config.yaml
train_examples: 26041
win_length: 512
task: "enhancement"
norm: "batchnorm"
blocks_per_level: 2
block: "basic"
residual_init: "none"
optimizer: "soap"
precondition_frequency: 16
steps: 19300
batch_size: 128
lr_schedule: "wsd"
Rows from block 8 of a small spectrogram enhancement model, named by matrix and row number. Each number is 128 + 24 x the weight over its row's rms, rounded and kept within 0 to 255. All counts start at 0. Numbers have three digits each. After the name is the row's rms in percent of the matrix's.
After each channel's rows are labels from the 100 clips, of 14976, where the channel reaches its highest value: "peak on" is the class under the peak; "peak in band" is the frequency band that holds the peak. Only what is clearly more common there than usual is listed. The data: melodies that start on their tonic, played by one synthesised instrument. In brackets: how many of the 100.
# convs0: first 3x3 conv (model.decb.0.0.convs.0.weight, 128x256x3x3, each kernel summed), inputs 172-255

convs0.26 099:151136148103127127129144113115150118133126116154148140095116119121126146136139106111111143151112148155151103112143138175162143078101101130150084135079146121137175123091145167139121141128109140104096116121126132122146128124085136111062108123099138097133
peak on: E5 (27)
peak in band: 2000 to 4000 Hz (61)

convs0.46 099:123139159153136112162134118105063099095094127097103117162130126143143124124096129138110103108150135115112137125133138107148142090113149106136109122117133138141130088146107084150131123132137133117063139148113127149125094124152154110126099082130178124143
peak on: D#5 (29)
peak in band: 4000 to 8000 Hz (99)

convs0.79 087:109123124145120144098122135141086181098114157127154115114129164118134105108134148164164129150151137125127173126134136113118152131149106100145108149107104140177086103149131098139114097110140083136105120149132141102119105168156133141159123095129129134154
peak on: no note (71)
peak in band: 2000 to 4000 Hz (56)

convs0.37 096:131103127146141130121104147090135136125115128122135177116153117109096132138143119133173155142133120134129156089118022145128137117145085107107160094096138164154127136135089122131156107121100132141145158123130127157118133134148093098106133112149116112091
peak on: no note (86)
peak in band: 500 to 1000 Hz (33)

convs0.18 109:132099114143152138139140198103168136120145124165118109118124156186130083140132084106130112125118133142078114124120136150112188116136103111123150149116148146137202144140111145102111093158159118158144109141127115098116108116146122113123114132132148120128
peak on: G4 (41)
peak in band: 2000 to 4000 Hz (75)

convs0.14 104:130135130151116115137063141140138103130142140084137113117117115112112123147113144120120136140132132118155112126146117114147123137120129138157144140183115112111090146164127134165161143137122108098077135153131117141096146124151114117134142102089113124145
peak on: C5 (46)
peak in band: 4000 to 8000 Hz (59)

convs0.11 106:166148143101102124127113110150127123074100110091126108105121060084193065105125104108126150131127088131151138115131119140117114135131106129148128115133101123134127117138130113154129127111121107119093117126067120111144140126136141137111111141129105105158
peak on: no note (72)
peak in band: 0 to 250 Hz (47)

convs0.3 093:145139111131127132167125109108166145119138116126111142157136108151121107144103131120134126153094119116110136121148110142164137136116122107105119126122102075139140121142137109141134139113102129137134110116132117144129118136133123084110142113125113120125
peak on: D4 (65)
peak in band: 500 to 1000 Hz (87)

convs0.62 094:144115121138107135114144102118123132120121135135140104121113115114110105146147135111129115147127128088137108131166124143112129144102159108173135138121117153112143119114135139152124091118113123172112152119114130113100111119143114181134105151107101132124
peak on: B3 (41)
peak in band: 500 to 1000 Hz (51)

convs0.121 101:143142103132099126128121102144130139161124109110125112186102148119103142098163149149136112094179135180094137149166141179128136109149130098149105119116128101108116110148108118123118127136133149128092127128148120116123127134113086120134123110090101111132
peak on: no note (73)
peak in band: 250 to 500 Hz (83)

convs0.8 096:091124104107115144154144127130109132089151095115135104105153147128143120132123104156109132137120156137186116080144122136146128118114152135111131129147122107134061108088141140117150104082144091155135132147132135162090123122113157111115110144163099144119
peak on: F5 (33)
peak in band: 1000 to 2000 Hz (70); 500 to 1000 Hz (30)

convs0.104 096:155150127132136123143115115115128123124131109109075142116120138113129148105139093114154144138129130140131093110122114148127167143100119153104126106140102118150122123133135150159116104120113107145141110135117133075118114159115116128109099089100122113143
peak on: F4 (62)
peak in band: 2000 to 4000 Hz (88)

convs0.74 108:131130127120098126130145136114173135135127111115152123144125124117104084136101138131136137132107145147138139127157138091137167116131139120147174108140150198142115163163138186140138139109103133068114112130114120132150129110099122118106127088079138114118
peak on: A4 (25)
peak in band: 2000 to 4000 Hz (94)

convs0.125 091:131090134095124103153133142130111107164132063149094116103136107154103113117122089076130143118108110113157124164144128087114123150165134136151124119131151147089137123114103120145156097105086127117150138090138137114146201112162137131133125091119092129113
peak on: no note (71)
peak in band: 500 to 1000 Hz (37)

convs0.6 104:099130122120129128125090139121114132147054127083111095140105115103108177119137157131128120092160115130196130126157103136140148121186090119135134096163124087155098082119133116100106136085153126127068148132119113124115135121133147130141146123115140122140
peak on: no note (70)
peak in band: 0 to 250 Hz (97)

convs0.65 097:155119129141137076103144144126126108110133123135117101100130165102168140154122116122099147087147117099147115109128159091165130106110123155157120136173129075137084104127118164118148112139135136089146117133132130124105113133102106109133147088106081118148
peak on: E4 (25)
peak in band: 2000 to 4000 Hz (68)

convs0.23 104:121093116140130140121087124122144161109143091165114125128125123130108130140130134145115107092129130128124135094116075110141118141140083118118166156099089106143072130126099142108159108142117150124163138118131109160156091129139091099117150192151097101135
peak on: no note (83)
peak in band: 1000 to 2000 Hz (50)

convs0.77 118:077112160096133095150119114117141140136083140119130127138120126115129143143125129122110134112118046114123124151178150122127115134128119126105113057113133114089137113087158138139114127120123138132128090141108127117106143073127118147149143132130118159117
peak on: no note (60)
peak in band: 500 to 1000 Hz (44)

convs0.120 088:103096099110156137115127108102141155097137130117134148157108140120149124164092140133103147120117148105124154151129098130160119138147088122117130150142136110115134130145141105096107170181133108135093116151084160120119114165115135150166117088126123124112
peak on: no note (69)
peak in band: 1000 to 2000 Hz (46)

convs0.57 114:127137137101139106103138110121110132123119121122177120125145116151109119111115128136120124116135114129111121145136143125113129146157138127116135118175153090125084123110106056157112130117127151097122099132125134167162126129123117123118101133085115142173
peak on: C4 (57)
peak in band: 500 to 1000 Hz (80)

convs0.126 102:133108107097122110154120122103113119112123120129154135150154108128162133121100159142164147110155126084145115112121160154148113123134127127121115078131105149090096164119096140092158123160098135128168127126126147131131115082176110149122132106145110137121
peak on: D#5 (30)
peak in band: 1000 to 2000 Hz (78)